From a checkpoint of a small masked image model: 8.2M parameters, encoder width 192.
Rows from block 9 of the encoder of a small masked image model, named by matrix and row number. Rows with one number belong to one neuron. Each number is 128 + 24 x the weight over its row's rms, rounded and kept within 0 to 255. All counts start at 0. Numbers have three digits each. After the name is the row's rms in percent of the matrix's.
After each neuron's rows are labels from the 100 images, of 14848, where the neuron reaches its largest size: "patch colour" is the nearest of a few named colours to the mean colour under the peak. Only what is clearly more common there than usual is listed. The data: rendered solids tumbling over patterned floors.
# gate: MLP gate (encoder.blocks.9.mlp.gate.weight, 768x192), inputs 0-95
# fc1: MLP up (encoder.blocks.9.mlp.fc1.weight, 768x192), inputs 0-95
# fc2: MLP down (encoder.blocks.9.mlp.fc2.weight, 192x768, transposed), outputs 0-95

gate.473 084:112164096105131118091157105135142128121150100129119155125154149129115181120136096143144148133209126117118113114131145086140088112112116121124099152124109163157111129135114149126142122100113119093121099106135140111122131139147123104119139093117132125083123117098140129142133101121127156092
fc1.473 093:101064161125126140113105104126154132152115167144105119139104103106182087115157137134130119100120121133146114138157142159107133147124115162158156120100156156129150129133134137109132094158123121158149133107158104133077113179115113143151146148138153144177105140131136136113114142136134142148
fc2.473 098:132113143136147140098108130113128150136111145125116090123090146130156109121123108155101108106123094099167084163145146181113167116135150140126128152101166159102168136103103143098141102123171114173147169127117096149117096159117119146119144166157141167175105132108127160106142146122166121132
patch colour: brown

gate.60 083:089146088124146117092137095124129111114152100155123100167111101133156134127122147136149153098134148171133126124108139145079135132131123122102111134150125127151127168123114130093115110109101080089147141118197122142119143129112148131130120110096118088100146127140097096104069127137093150129
fc1.60 089:111111073115114151124099122110121119093156148109106139121106103113168155129113131147151130124110159128166145123110138119127143092169139137112078117118120142161113148088149147126073080143108109067115134087145113148118144123091092157171124083128134087093141121140074096066143147098121158130
fc2.60 086:126097077136104142126096093085152127164117112122117098116127126131124177117148123139111137179138137125104127079124142091142118159157113145140115145106101123130118135131130113133147098122088106108130118125147127115146158135116131149141147109124122104089126135157116200086128171090157132149
patch colour: pink

gate.762 113:145150180141116159182125150131129162099117098100105099155139157104127159123075094097160135144119110143161120129133161144113130126115117131113146141099137141166167155178105159144147134121111092114116145180137140137123091104124145152146123142104110117140124126132132149115113142066132070131
fc1.762 103:125143149147139123174118134113127142119135132087106092134124110093131135122085108072155135175139127126139130130129174151104167144104136128101150133123126111184153160177103125101144128136127080113145129171143122152175072146104154134134111155127096120145140132127120159111096159116128089099
fc2.762 104:105108077140140105098123155145140094124135168150134140089129069140094122128149114141067138109130168123120160102142138135148091134132131143122105082106070150084095109085152131145110141129127134153133105094136125117098157134141084083102145132118127160103113108129114129139132075155149122123
patch colour: pink

gate.629 097:136112166153127107109129131132116136181117168132097110143150132109136107139131157142118109128122164105116185119118111123138122104133159137145126148178152105147150140103157105146083111113119139114141132138127122114163156139114123129129145122105096086093112134158113118134078101147067119105
fc1.629 091:140116175151161117085113134098110119200115158110094107154147154109142130112119132149152108125092146162087137102112137148113128156133175120141138170161178089124105123114154114148113133112131137136113166122142113101151150150145123095133140128110096114124165109163163102129096085140114127117
fc2.629 090:148121121147135066072102094125124133160122131087095106143111141089128133126148149197160133140120162142136100108096146154119130134138171135155129125106151124143145093139129117140129129119103143140095181133172116094120143107138082101165125162108109149143146103160154124156134118130130157105
patch colour: pink

gate.11 094:127114109101123137175163134111165139124164133156099116154146148140139125148154140085141117169151110090157124139132084098100128135124104121125111156138127097122128092109201116102154151132150141145083144156124178159088145129138118149109068145169131131149136197146143126091066121151123091150
fc1.11 091:130109097108121137164157141104168145141145103175116121147131119114150123115166125076096110167139102068152106121130096132085119147104115119105097145142137101097134126120200142107143144114159134136097146135146176152103159132114095123120072136147136129142138165135141129099082096146156142151
fc2.11 089:134123099115100120143125122120126084150103092127133122130122133091109112078113154113071122160136079135130134125156094175127098138152125144084125112144152109081150168160140145107139134099159131112139148141147117152134148140107099104107081160108118108150164115127156122102124126138182163153
patch colour: pink

gate.63 093:105076122125128139118129135119142178129162102104127113139116118146100138182125118126161136080189173121162140169060082117159151112145125118123111132118141116107171143118154099163173141168156115145126126096106147145125134142118110165137123138154122099148106191155122166138148142128149153145
fc1.63 090:099175112121072130106097130094142133169109129140103140118097111134132100142109123124175103145119178126104072146101128133152119146161156131138092100119116103128105101097142091149129160135154146096130124102155077122067147156124087094116152093096138095103117151123105139125176174130135118121
fc2.63 090:126134083145145090115094147126159147156134119139147110104120114137108134149097120195110132148097138131117118160160082144152160146170113152157117148101125148139139105139187121147126187153116112146157143132075095162128143122109123131115137125146135126159111166125104092149152132155125123111
patch colour: pink

gate.64 111:117056115104134142085136137147119125107147092121107161119117147155140127157124112128179136136111153120107167160082127121114099092121131144089128116138120115141139137099125125166143152103132090134121114124158087175109108130096137100157123131137159085126092086147102151107112128148101133142
fc1.64 139:104097123109132105116158174109185097216129186135172138158120134105122137128149151155127166131148130147123115102123113133150126123115129151135128124106114142092111117149131142125052160148134124115129123071110139104107121104120140128101057116134131164139104122150168114122110166119125122134
fc2.64 119:131094108102154130104170151106169082197156161106158120154124130105118143110139151164158185131147133144099129130121134116155152122125136150110152106101116118075130121129129122132090151136129128117133104084086142070103143093136128127121078123127132141137091130155156141110085189113102130135
patch colour: brown

gate.113 115:152110080109143086132123126146111133123096132122136166084082132187116123119131119098123133135134129118124158162139105097124160123168141129145131128128116128150134081142105113145092152146117099127158091113141121124139126177127125085085155137098138117123135114160119115134154157131170179162
fc1.113 106:098136166142103152149124119116142125141115120098127108135146143125149126152107173188117107102120119095138078074128109135154115105126133084121116147173134119135128094165176121100104139115167112167082110101150137124127137100109155102152111152147122101132066152135153135118131106094095104133
fc2.113 099:153118095127125089149153125138096111122101104111151134104147126169101132129111175162117146089125113080114075120127087123121188135128122091134156203157122113129134101168108110146076129155120125138115097089136132144116126114099140099111129161161099079106114153155152137118113166113126146172
patch colour: pink

gate.136 089:122139102136105133096106152103154157097111110152135105118111138164090127141095102143095168091131103128146159105098145160101172159120176129110105107099110111106129124121132157159156131154133123117101139134133173113135125098132151110118139137151112073140130118108164127119138107147119129138
fc1.136 092:094133095151104098092123150106115128131146100159126100104104142178105102139105152137084171117119092119146160115088157146140157159125167133099131107123139113104132130121141131166152136177129131131124134139108179089145122111127137143121157130107099103148121120123183145128123099175135139136
fc2.136 094:115141185093140162150129120150163109133095148062148129130123079087116149123121115133152089139135137108124122109151111102149107133153104124131143152155139137168093128140143100114093094071148145138159108101125116145104118126113104130131101140124137165130110130133110116093133143110129116139
patch colour: pink

gate.455 103:153142169142112144150134095113109164132160121153133121152149165146148096143141123129149117195094126116117105147130105079149106123178090119105125139160135135150117180171107141102133138124106141148153127139091131117123106116147109065171081098156127152109130167100130158127118116111130114150
fc1.455 103:095117109128158097101112135128121102115091118098144168099093088152095157144135116146114141058157128144155140130123157145119112133081137124152099138083115101135129119095149146177121115184152127086107152105144114155125145126111131165084155141082119122158113096127125104130164124130121149103
fc2.455 101:156105095096150097092132113148128129105113136073116151132111107181117149101147143106141137055118121122140110108122158125126108102107160133173116117118078079105095097100140116153124156100110152118123071153136120137138145114121146156088167164107133127123132142129104108125172124100115133105
patch colour: pink

gate.457 105:105190111111087152137102174138092135100148115164179099110141168141171137156106139108117135142140127079122150130138108124130114189143158159139132101110119103141085085099104124140073119136112116156092139133110097135164117118121126117127107134148104127120150149146115127134148150095129130090
fc1.457 132:083177121112114139160080166123112146105149124166115110110145152162149145117125131099125172123150188108114152101136130109116116163166154159143094120142123086122074084121121127134099117131124120173092120112096104129132130122105109148161110108161105119151151125143118098119146137090158138094
fc2.457 138:086171108104103157151092189126098142116137121148127115101137158167156142109111129115104175147139167111114142108135138109115107189163153149163095129124112090143082067108120140127096116141126119144070129101118097129141106126124101151158117109139113087133155132125125100121148146109133127079
patch colour: pink

gate.174 117:114145128133145144108121106138141128102123109164105132117126160127165112142112136126126070140089145153135104145161114082161107147097132111113155124124115116160117148164147159110143127116104141131164095114115132116175129097123146159106112124143121072119094112122168149125129099111074095153
fc1.174 114:161108123124128131141146152144115125122124105119207153152155097137082114132139109142161172100148097095117171115088122165109123100125119150108081133141143127111156142089099120119107136105127140136135114136138115117086163156146169108130122114119124160145130138122110111122130154149138140157
fc2.174 094:110136113146174144121141154150159136089126086150169126156162168136125103114127119118099125149127113111133152151114148160122073165117137153101088092143158165119134172086110090116114146103114154147136108134143075149122111143137155092120128135104117102115119133149139084152126140123099121162
patch colour: brown

gate.710 089:143109164167188118121125131103109163161126097150151142121124111138149137126142103104121096110117193160124128096109121177124107161148132122087126167102135110153096138123156108095131115113159128134100136133158166147117129104136134160172120116159123100147173131134142158108070170124115126134
fc1.710 131:119138103104103108105122090145175107107152144109084104134129135133074126093128145134146150152127100105127103159121143066172193113101102109135111143156102127114160144121115145151129142105117112134182127145123094117154138123128104127135102143085114117117119122080116124109205096124160120130
fc2.710 129:136141086103110122106125102141161106114136141108086114118134142127076134095131148120157158141150100119113093162106143081172206126127086120123118153171109128137173145132125162150124131116099110131159113143129084128155131135135114132118086139081113131123112129086130103115178101137183123153
patch colour: pink

gate.154 111:134052127131098123155125126081104136126102149161136098085172135141112130078150113139132166145133093111116122121114116097114130112103114124153159133136165117094162159124147119158103116098148090121135134176155131124133132131128099127169132129072114187168140107113129119119115141122112090126
fc1.154 110:129206129122149146109147129148133118136132110100099149138096119117134117175112134124111076102112158155140116143167146175149121150128140115128104123132088127169110100135112161109131131156128166126125113096091116139136130125119155140109123137171159072097117144150128135133143111147168171148
fc2.154 101:136134079100150141129124178194131146094133120155121154166113162152130105154143141091132124121106167090150142144096094126128127072089120167138135125207133142162139125091132118164104123125105108141154113116135114174146140117137146081123145100145142098127123164101113120125155132075136136148
patch colour: brown

gate.192 109:125186148168133176130118112168129125129147122140140161118145134122125113157123130120158080128093146141136121149119139142138150115089104077117122132103138135140134077116175141127098149142123108128146153136147148123135114101119162165118095118158106102138115144114138139128114114114134092140
fc1.192 110:108192147173125158120110098176122128151117093115154163082132132124126117141123117129136089118085139125148121126137125139125155102107094104126145146127140127129115102114174148130119131159134101143132160136132153121137110102124165154151105129153131095156107128107127130138108133121145121127
fc2.192 101:119144136195130100111121137171120125178100141109167122109059100113160107126082128134145096123130118154078152090136119153136187124112101152152145106100087140123099115139128141132138111161160096116108120141120137115133115092178156133137113115131096127169135132132133122085154141136157152078
patch colour: brown

gate.307 082:155130147090141124119109146124134129095130126104142071123178131156087092126158124098111163115164120100137147164147124127149101156080123130160095106174161095151133110131099116168140144130118090159145103119063185146093083146196108131125112136128142145155113122102113133141142108151139117107
fc1.307 083:108138129142107129147139121151150134122134136182136168109113091129158188151136101153121113121115154112149129155098143131082101131155069118101118148140089191095055145140119104127103131143122144094129127163162112128137140095100086158156164089146151107147127098148124156118130108118130178120
fc2.307 082:136151188135113109127154160101164132088120152135131133142147161129131137123192097156162102155118121089180137158114133144082078157139050136145118140162106151125108134143136095126110156130144121113145130139130118137101135125167119119143140109124150110192105109125100147122120092096123146104
patch colour: brown

gate.19 090:116103105131124125112145152137105103112073140161121112135109154150147088178121106130102149181152144077132144138141135127135148135083104130181123100144150171107122106115091121116142118132119143109117137140080152122106183141137163131127118111117126098128135103137083174140115196077147087133
fc1.19 087:144123172118136102159129090126142141128163152098136119110161112100102150076142150129126118079129105182092100137117150160114102134134119142074111147116119099138159147157159117104121158143107121160140152121149125125136074119115084157126099123122128167123121149123172083151141065172106165117
fc2.19 088:136136165126155127092141058157137111110158179123131166145141141148132163108125143160133143122138158111098140104104102110133103185075081145118129163125134103143148123129115118138099111106129103133147107114154095143148101149108099145121125136108091152116139121167123103178133118144123152147
patch colour: brown

gate.542 088:117152152122119145158087117085106153141149126151116138120097109141118146168159151123145122141153077124160095142117183148151113130137108146115150143087149155085117064113111136172102136154156107115133095112148096117135111139113157140146106106156137159131122121104138121141089110104124157097
fc1.542 079:134119078094113144156188111151147112097155106109118154104108154113149118137100099136173131114131138098120165147109112137093153135134160096113130132135156123136079150167131125085144139102069119126116153118111131127135150099140093117118126176111114098127134112108157116135165138118141119152
fc2.542 089:150150180114120115135110090112136159139122116168125121141087149147117115172134151099125121140140116154166105109134155133173105091127124125132121123098106140103112086117135125170127108169181092100142101131160103141098115142160152117126091086143161165145113128117122108135113129151133101079
patch colour: pink

gate.227 095:122161132116136179177083096116127139123117157149129128147110149141088158143138129187139131120168110093135145166120136170111127175132114167137126131134137099090144111116140123174102092142103148168161099096106133146097145102154116139108151130129160085133138123095145105135144135130135103143
fc1.227 096:132139118140148208160121099133118149135124168164145086110119132128131113167112152167121124135157116121109139131127135188134114152158116181138162123136123132111148160110122119131126116101133148141142138149119125110118113081143095146128093123141113096142152126070166130148160118122129161155
fc2.227 084:123109143133118153099123119123128147139124163135118089144159107142130130105141136127106127118098111152094134124137131131170114118124121138128180103161120120123151131131124092159122100094112164136112162090095100108121137101108109107102118145106126109119127143112217135089121147189139197109
patch colour: brown